{"mlp_ratio": 3, "head_dim": 64, "bias": "qkv", "parallel_block": false, "conv_stem": true}
Rows from block 8 of a small image classifier, named by matrix and row number. Rows with one number belong to one neuron. Each number is 128 + 24 x the weight over its row's rms, rounded and kept within 0 to 255. All counts start at 0.
After each neuron's rows are labels from the 100 images, of 14848, where the neuron reaches its highest value: "top examples" is what is common among them; "patch colour" is the nearest of a few named colours to the mean colour under the peak. Only what is clearly more common there than usual is listed. The data: drawn small creatures on textured ground.
# fc1: MLP up (model.blocks.8.mlp.fc1.weight, 768x256), inputs 0-127
# fc2: MLP down (model.blocks.8.mlp.fc2.weight, 256x768, transposed), outputs 0-127

fc1.171 [ 96 149 163 137 143 100 137  78 135 123 126 127 140 107 124 161 173  93 125 119 112 125 133 142 121 107 115 168 113  91 114 137 154 169 123 140 127 178  97 136 128 101 147 128 110 144 129 134 129  65  86 110 119 115 102  62 175 123 172 198 160 137 150 106 138 120 119 169 143 116 167 144 104 123 134  88 113 161 138 173 138  81  99 124 109 138 151 122 121 174 137  77 136 137 163 120  85 144 113 156 164  88 175 141 145  92 121 155 117 129 124  93 136 121 100 147  86 139  87 140 116 122 124 112 115 182  91 109]
fc2.171 [141 154 110 143 123  98 162 160 138 127 167 132 127 105 149 145 121 119  66 137 138 157  92 129 121 108  80  80 104 123  83 109 126 117  98  90 118 111 133 130 139 101  97 133 139 103 118 126 124 157 152 102 140 126 157 137 136 161 112 142 117  97 110  86 102 105 122 121 182 110 110  97 114 136 158 114 164 143 142 101 126 176 123  93 153 112 122 121 134 104 147 139 131 154  91 140 170 121 105 142 109 103 137 159 122 145 130 106 129 123 134 130 178 171 102 118 162 128  99 121 131 119 150 152 131 111 142  91]
top examples: striped
patch colour: grey

fc1.210 [142 138 137 129  73 150 113 131 128 167 136 159 111 113 113 101 139 141 167 124 120 157 120 127 142  89 132 147 140 111 160 146 144 160 129 155 113 135 162 113  96 145 122 117 142 102 165 122  87  98 153 141  48 123 128 117  78 155 125 127 175 110 127 153 147 191 169 139 107 156 133  99 142  92 143 118  95 103  97 157 129 142 141 131 123  93  78 101 164 135 153 126 123 134 131 138 156 111 153 191 143 108 142 129 136 115 121 132  87 136 109 125 123  80 149 122 126 153 163  73 117 139 142 172 148 142 121 123]
fc2.210 [127 118 102 122 108 132 150 126 123 121  89  93 169 156 132 105  99 159 133 138 108 155 111 134 128  87  47 101 148 148 127 129 129 125 120 105 173  98 106 106 175 143 134 121 132 134 134 158 162 175 150 116 173 130 127 151 132 123 143 128 120 130 146 109  99 115 131 124 162 108 103  90 155  80 112 106 119  86 147 163 141 127 145 102 128 178 164 142 100  96 139  93 136 129 193 161 126 131 115 136 133 155 153 131 128 150  98 132 111 142 155  87 152 142  87 134 121 119  75 106 117 115 131 115 137 162 160  76]
top examples: spotted; jellyfish
patch colour: grey

fc1.501 [140 116 137  98 143 121 150 144 133 151  93 167 120 167 141 129 162 122 129 142 128 128 110 120 156 118  94 140 157 105 113  53 192 122 115 132 142 134 143 146 180 109 119 127  60  85 109 111 111 180 117 127 103 124 108 121 158 107 129 122 150 124 180  92  92 111  92 120 153 119 157  97 149 116 106 152 136 169 150 135 119 112 153 139 132 174 151 155 138 161 132 130 145 136 117 159 156 120 121  87 107 161 128 182 118 108 136 114 103 153 143 143 123 152 110 131 101  80  96 127  97 126 145  97 133 161 151 138]
fc2.501 [ 66 163  95 139 143 145 123 123  83 162 147 101 142 125  95 115 151 157 141 133 148 157 170 137  83 122 169 105 135 124 109 149 129 146 114 137 109 123 134 118 106 148 115  89 109 122 129 101 129  82 127 135 127 122 180 105 134 140 156 147  83  98 129 102 165 129 127 155  93 138 104 145 111 126 101 114 171 139 121 108 116 166 127  99 120 115  83 129 150  82 109 111 154 131 137 118 101 143 112  86 142 130 164 153 174 147 152 114 110  79 110 107 146 123 105 145 110  95 124  96 143 126 134 111 141  35  93 165]
top examples: scaly; large; butterfly
patch colour: brown

fc1.651 [170  95  81 116 124 161 130 147 124  73 115 118  97 133 145 126  67 151 143  72 139 136 107 109 105 167 133 151 123 143 134  98  97 143 138 144 145  95 109 146 114 154 157 132 172 144 109 102 115 123 156 102  75 129 147 142  98 113 139 154 122 100 108  79 146 151 142 133 134 133 102 135 112 107 116 161 163 116 130 125 164 119 104 136 143 124 132 132 146  80 108 138  49 112 128 148 139 105 127 124 141 132  94 128 106 114 131 141 126 121 120 128 125 114 109 142 120 132 138 138  92 170 145 128 156 126  74 124]
fc2.651 [154 109 151 153 116 146 133 128  86 156 121 121 130  94 118 114 163 144 156 121 130 167 169 148 124  97 145  84 135 131 141 135 101  83 125 117 124 138 206 120 105 138 160 102 138 115 180 146 148 136 115 117 134 122  99 142 128 112 116 129 159 128 137 124 120 113 128  75 178 108  86 136 130 133 125 107 110 122 139 124 108 144 159 136  89 113 130 129 107  95 134 124  90 117 131 131 144 110 191 100 185 153 110 112 104 126 152  85 115 149 160 136 142 123 145 103 133 163 137 123 100 102 149  94 135  70 114 136]
top examples: spotted; snail
patch colour: grey

fc1.2 [ 85 143 129 128 164  97 101  95 154 126 112 136 140 116 111 138 127 147 111 129 207 151  83 102  93 110 129 107 114 124 105 122 119 111  79 142  98 128 120 164 116 135 115 130  72  99 158 135  79 103 120 126 135 108 113 147 176 132 144 138 115 142 128 145 129  95 131 138 141 123 163 105 100  83 125  88 111 114  93 106 134 144 109 162 165 165 127 129 137 120 172 155 148 119 110 126 131 112 135 113 120 125 146 113  88 113 130 167 130 140 130  94 151 180 161 106 131 104  96  93 127 139 117 137 133 130 108 156]
fc2.2 [118 137 118 126 165 107 101 116 112 176 153 117 113  99 112 123 165 155 161 106 146 106 141 100 137 114 163 155 122  96 163  73 144 139  93 140 107 121 150 109 143 154 129 105 144  82  64 107 114 121 138 129 113 136 128 133 107  89 140 126 104 116 141 114 122 149 173 128 114 105 138 155 141 149 141 140 131  73 159  87 149  98 127 142 154 157 104 103 158 122  97 154 164 102 148 141 135  89 133 157  58  79 112 156 110 111 171 130 139 138 137 145 138  90 167 119 101 142 150 123  94  98 130 101 110  83 124 109]
top examples: spotted; brown
patch colour: pink

fc1.31 [134 160 115 106 105 144 133 147 114 108 131 144 115 103 142 139 174 126 125 101 132 110 107 151 124 124 147 151  62 143 167 118 130 108 117 153 129 134  91 102 156 103 122 142 142 138 137 133 110 131  95 139 135 119 176 161 114 133 113 100 155  98 119 105 107 136 140 108 129 126 142 152 139  70 114 156  95 139 129 112 161 138  87 136 114 137 118 125 106 154  90 161 119 115 164 115 138 129 157 119 102 162 179 160 116 120 109 103 156 143 143 134 167 114 175  83 134 107 150 135  99 141  93 125 130 114  76 124]
fc2.31 [ 89 117 110 115 129 133 151 122 130 148 145 105 139 103 107 121 141 143 115 130 113  86 183 134 162  80 149  77 134 111 138 101 149 103 122 140 133 100 147 115 144 175 139 123 138  94 107  89 128 140  70 139  98 159 132  89 153 141 137  91 132 104  81 103  95 140 172 109 124 112 125 110 124  98 146  89 128 116 157 127  82 120 158 144 140 116 137 104 118  96 118 112 163 131 120 105 144 133 136 130 143  89  90 129 149 128 165 136 147 189 144  99  95 105 138 117 101 175 142 110 132 119 161 134 103 120 130 125]
top examples: spotted; butterfly
patch colour: pink

fc1.144 [121 176 112 157 143 158 109  73 132 101 103 168 133 123 164 117 114  82 138 140 137 132 165  99  98 172 109 120 147 142  81 109 133 133 112 131 100  86 104 122 148 125 160 113 167 104  92 144 133 124  90 141 115 109  92 109 122 134 106 167 122 150  92 129 132 138 144 125 127 127 110 187 156 122 148 163 131  88 136 132 115 167 127 114 102 105 110 136  86 115 131  95 203 124 117 138 141 109 142 139 140  84 112 103 125  80 153 155 138 139 150  86 117  71 147 165 144 117  99 119 122 139 134 114 127 138 160 155]
fc2.144 [134 124 112 172 109 115 155 164 160 143 115  98 125 126 150 101 172 179 155 135 126 164 128 110 142 143 118 129 110 144 189 155 168 126 118 137 140 155 111 133 137  91 148 142 114 120 181 122 120 116 125 143 157 137 141 135 133 112 149 190 158 103 178 104 140 133 171 123 114 101 156 117  94 100 129 174 155 163 108 127 141 134 108 137 139 142 133 159 132 169 122 150 101  93 170 144 134 140 151 125 104 108 154 136 166 164 101 101 152 174 116 151  99 144 129 127 113 164 131 129 150 132 115 136 106 164 131 110]
top examples: spotted
patch colour: brown

fc1.588 [122 162 102 104 141 156  98 117 116 149 140 149 128  99 183  99 162 154 139 144  85 119  96 150 103 155  80 139 133  74 114 127 149 119 121 159 147 112  49 162 120  97 170 112 136 102 114 122 109  74  91 130 149  96 126 123 106 153  95 120 116 133 123 116  85 101  99 153 101 131 121 106 135 129 131 116 112 122 160 147 118  97 147 123 111 174 142 106 156 112 138 134 134 133 109 145 107 150 100 103 103 128 127 114 105 158 143 143 157 109 129 165 109 129 140 158 155 136 107 142 149 162 188 138 142 177 125 144]
fc2.588 [142 119 101 100 155 150 198  85 119 165 133 126  79 119 143 132 143  84 106 171 154 152 140 127 114 120  99 119  94 149 122 108 129 145 111 111 157 110 158 116 122  97 109 114 118 153 156 130 119 119 146 141 136 134  91 126 118  99 105 105 128 133 115 113 172 120 138 109 152 107 118 161  72  92 125 162 102  81 138 107 116 168  93 165 105 123 135 119 108 112 150 111 157 150  97 120 125 123 134  94 145 149 164 131 134 129 140 152 132 140 108 136 126 176 137 112 178 123  80 176  94 139 135 183 158  95 115 166]
top examples: striped
patch colour: grey

fc1.172 [147 107 109 112 177 132 130 113 188 135 108 107 135 117  93 108 129 156 174 146 149 104 134 121 118 136 125 122 124 156 112 104  88 113 138 108 109 117 115  90 121 103 162 142 100 132 126 171 131 138 122 146  85  84 127  99 149 123 146 140 161 133 138 112 122 122 148 166 152 118 131  81 139 139 135 127 149  94  84 147 140 117 144 149 144 147 138 111 151  96 134 124  85 159 155 126  89 112 127 121 155 139 130 107 114 146  79 118 110 176 125 113 139  91 115 143 142 133 116 109 105 113 178 181 132  86  97 144]
fc2.172 [117 134 124 201 124 142 175 114 107 118  97 120 124 101  78 110 149 104 115 103 101  95 146 114 102 154 156 130  86 110 115 119 179 183 105  83 140 130 148 146  98 106 114 124 134 103 131 124 135 118 160 120 191 110 133 139 135 153 104 136 165 170 112 131 109  92 116 160 114 119 101 116 135 127 121 139  75 132 144 128 115 172 143  96 142  94 131 137 109 131 132 129 130 147 130 140 108 124 141 175 139 157 160 117 132 106 142  88 140 124 130 132 145 113 126 121 116 117 143 137 138 144 120 129 118 196 145 174]
top examples: striped
patch colour: grey

fc1.627 [ 94 134 162 157 114 134 122 104  92 101 145 126  73 135 110  97 108  87 136 107 143 103 108 116  83 133  88 117 128  91  93 169 125 136 118 123 125 133 126 120 100 112 162 124 147 139 146 139  93 110 159  81 166 159 117 137 145 152 125 139 128  84 123 164  89 135 135 146 194 123 105 139 148 112 108 135 108 112 122 120 164 109 192  92 117 115 112 153 119 123 137 182 149 110 127 122 118 112 137 161 140 165  86 139 132 106  92 137 142 120 123 137 119 112 163 138 145 111 138 133 123 102 116  52 131 134 123 156]
fc2.627 [127 158 102 151 146 159  93 115 122 118  83  99 126 111 145 119 124 152 156  98 119 141 133 101 136 109 162 124  91  95 110  99 126 127 145 173  88 112 168  94 130 150 139 109 138  94 128  80 111 144 139 128 119 151  72 132 133 118 151 141 112  86 151  91  75 143 130  96  97 125 123 134 125 122 116  87 127 136 128 139 110 100 102 113 109 123  99 133 173 170 147  92 112 119 167 157 128 145 132 123 103 114 107 151 146 156 121 136 151 144 150 137 121 108 143 110 129 156 127 132 140 105 109 112 114 126 165 149]
top examples: scaly; large; butterfly
patch colour: brown

fc1.440 [129 138 156 130 138 145 117 134  93 167 169 136  98 113 118 140 169 103 126  70 100 151 113 134 152 142 109 154 120 115 125 145 158 133 117 154 140 125 147 130 145 147 127 104 114 160 121 174 115 158 155 124 129 135 121 163 137 104 129 115 137 116 121 124 112 114 114 149 162 120  92 125 152 126 125 117 134  88 145 115 135 127 119 131 144  99 141 132 133 119  77 142 173  92 173 189 113 138 157 147 114 146 107  96 138 125 108 182 116  63 103 129 154 109  98 123 149 135 143 127  82 140 142 109 137 157 136 152]
fc2.440 [121 163 150 136 163 101 107 119 131 131 135 152 118 114 135 177 109 100 144 137 103 154 156 122 132 152 120 160 148 123 129 112 118  98 124 127 125 156 143 132 144 149 144 109  85 105 119 132 142 107 128 156 115 113 152 118  92 118 141 121 143 117 114  59 114 141 114  91 146  99 110 126 140  99 110  88  99 152 110 110 156 129 146 133 142 144 115 115  93 112 126 121  69 114 137 151 129 102 116 162 138 131 122  96 135 132 124 162 143 120 134 114 122 163 145 166 148 127 102 136 118 138 139  91 148 149 159  98]
top examples: spotted; butterfly
patch colour: grey